A small image autoencoder, trained from scratch.
Training: normuon at rate 0.0074, batches of 64.
Data: trained on numbers of one to four digits printed on busy colour backdrops, 147500 training examples.
Rows from block 9 of the encoder of a small image autoencoder, named by matrix and row number. Rows with one number belong to one neuron. Each number is 500 + 40 x the weight over its row's rms, rounded and kept within 0 to 999. All counts start at 0. Numbers have three digits each.
After each neuron's rows are labels from the 100 images, of 14976, where the neuron reaches its highest value: "responds to" is what is common among them; "colour at peak" is the nearest of a few named colours to the mean colour under the peak. Only what is clearly more common there than usual is listed. The data: numbers of one to four digits printed on busy colour backdrops. In brackets: how many of the 100, against the usual share in percent.
# fc1: MLP up (encoder.blocks.9.mlp.fc1.weight, 1280x320), inputs 108-161
# fc2: MLP down (encoder.blocks.9.mlp.fc2.weight, 320x1280, transposed), outputs 108-161

fc1.101:424429517548470518507426534495482482473483592462489509508526546467487504492540524448515535464464508483516489553535451419470431452444524442508552471497554444480537
fc2.101:462567522443581444607577495441498493517401488585511462543527486534492476555489577466503469504590553545570489526531512553521458478546503497469539462436494451519463
responds to: on a plate (76 vs 40.3)
colour at peak: white (42 vs 8.9)

fc1.668:467524422520469470543523486587508482462534597523523578522515529444481477499473445507487515486475410583517501508524465551561453498458473589446517404503474492518530
fc2.668:528507511544468466432496518493537532528432430462437476508528505484546515555448500455533454508515583499464501543520559472451482547591528445492523551554559465474567
responds to: white ink (31 vs 8.4)
colour at peak: brown (56 vs 26.9)

fc1.83:507469419482497520530472475500502502477531486564475507505454509506529521565568458559474471414401499507566489406545560461498469453537543497550516496570514559495538
fc2.83:545489468495585494432453537542477481498543521511484482529532490429521473461618406506532450482490517524500499484494468436461470505575442483566478498523527508535462
responds to: on a plate (81 vs 40.3)
colour at peak: white (28 vs 8.9)

fc1.412:562530562478554482511462464536487464476546506496489550501473531468513477551473543476473508529514494524479453560466561564533497480483481445510489497469470552465514
fc2.412:523480447538457497507576538555542509457471472445476388480528500496465584498462508530516545490466509437488548390471508500535529588536524573533491516523545447499475
responds to: pink ink (25 vs 8.7)
colour at peak: black (32 vs 13.3)

fc1.617:527530526463616508503523480512513438486542461475460443465457524522559545446453450492481533552475521472537494506465511524480485412564514469492480470496452459491523
fc2.617:539541493478465552441533505519534517464507512571493455451518591557490474480528554551513520431564490521438510569540510493439419496472413535521565507490507528497518
responds to: purple ink (26 vs 8.2)
colour at peak: grey (65 vs 28.7)

fc1.78:545519489526488420529481483466541436490511512495466515456521524535535504545505521457494422542473507445437513550507587523503447473426521461483510479520500501470425
fc2.78:503465514514562508490432470480523483482514566461546512411487451540520569544522448567553556503534552502476564518518534473511460495469502480476553473477508515546558
responds to: on a plate (95 vs 40.3)
colour at peak: pink (44 vs 18.8)

fc1.558:466467515496496498544464470460451545523518534501587521487426465628504491546523460393530494507497488517490481493458466500494457540451453545490522542531484509495519
fc2.558:494449480458508481423510517512530522497488595456481518503512560493468477461508547451493545507469512429489518503540482471513443487456550541481543569523524599505528
responds to: white ink (53 vs 8.4); length: three (50 vs 25)
colour at peak: grey (74 vs 28.7)

fc1.646:539523486490511594492564438522518503560547450539432479556480590539424512485447469518516535559500492482479536527523426532518543498518546477486535517497480421502520
fc2.646:544501537563547434536435519447488470511535489544494492455503520497562492485503464566520428522471539502396544572461451512500478449555525566468424514505513481409425
responds to: teal ink (27 vs 8.8)
colour at peak: grey (71 vs 28.7)

fc1.507:513507494442514548506549482479486474479536500489595468491522559522527501502408466523486517543549581502584491495487518515484570468483507494517514482501408473456492
fc2.507:558446450560505484557511527480474536444528542504496563515533480413475507500523452507412509561512466543487487407517491490479505521525493493509497520467586543455456
responds to: blue ink (38 vs 8.3)
colour at peak: grey (58 vs 28.7)

fc1.592:537523506491504476509485450517524472493475449489463522520447502563440494489491496519486510503504449538512487572493522501484514469445533442543537459478479558475526
fc2.592:542574491419491509465499526494513412474395546546437529568581431493466481516444468544571463529473554528537527469446456545505501575540482438478480503477477472458476
responds to: white ink (39 vs 8.4)
colour at peak: grey (61 vs 28.7)

fc1.385:539488455463535512456479509514512469519550549472491479509517482500491466521560495535522455409488518493483526538484487563547517511539381504480517506531544505470610
fc2.385:554485556541431490556531536562495495497523573507515492583545456512457461497445504442495554543533514489527511495502435526477513453539531505520549541523453506517503
responds to: white ink (28 vs 8.4)
colour at peak: black (44 vs 13.3)

fc1.560:457484540541497404420575496495530508518474519480489531521500557499430445521507488524476467511553471506569492395487456443512420502417450473437516490497509454546512
fc2.560:463522508493510466571503489549445484485472601505532496508453492488541549486486507482492437533514492541461581546505508522474515578533508531520445520535498487487438
responds to: on a plate (100 vs 40.3)
colour at peak: grey (79 vs 28.7)

fc1.478:568462511503503434485474510503514508593439451532512476559503532438468493505498488489521484534475488560453541471540472548445541520506540481523501539537440523546529
fc2.478:456497442401540525390535474503544472507488525530477523450487509490491490446488638512523516506531524473493452489516556510493415548533538550545507415460561452538545
responds to: on a plate (95 vs 40.3)
colour at peak: grey (71 vs 28.7)

fc1.467:517498514474466539569573467501506552502506498491451524512447559442514539495452470444531416543498450514484482508534536475426471423533503483489467532459522462497485
fc2.467:514519446453525498445413531438430530461546532437521474475505479529497541531578524516478585521537517494517436577489445509535437455507560456480473499510525555500547
responds to: orange ink (51 vs 8.4); yellow ink (29 vs 8.4)
colour at peak: brown (74 vs 26.9)

fc1.750:478451492492557549510624510509507541496473480517482515581547494538511497502514518562509502559492568503530464535529499588548469474523502504537472517489438526548475
fc2.750:485495500555512463495473451441487509479506471434513494444456507464544534524521455465546464477530467449533555470486519440446494519489486534601525498490500503526413
responds to: blue ink (36 vs 8.3)
colour at peak: pink (41 vs 18.8)

fc1.294:477508548511469466477422445548497530504514484430438476531516524585470544620462506510456557495547482473539517476560558421479458553496541442494502495435506489531552
fc2.294:487539526489482524437515518507501546490486468465441521517534533522438543468450407474557513595515502543417496501490485515516502466538478493472473453518516428530494
responds to: on a plate (86 vs 40.3)
colour at peak: black (41 vs 13.3)

fc1.491:546596568482502488471483521508494472454314474453525499476547519461534512548466468479487535498541542478540565492540573437467552566549490508558488534449462495417485
fc2.491:550496479474489507499512494496524424499564417506506414482533470505457531475480525541495456533496512479501459517505448532534434534440507499492515509532468506531563
responds to: white ink (46 vs 8.4)
colour at peak: grey (68 vs 28.7)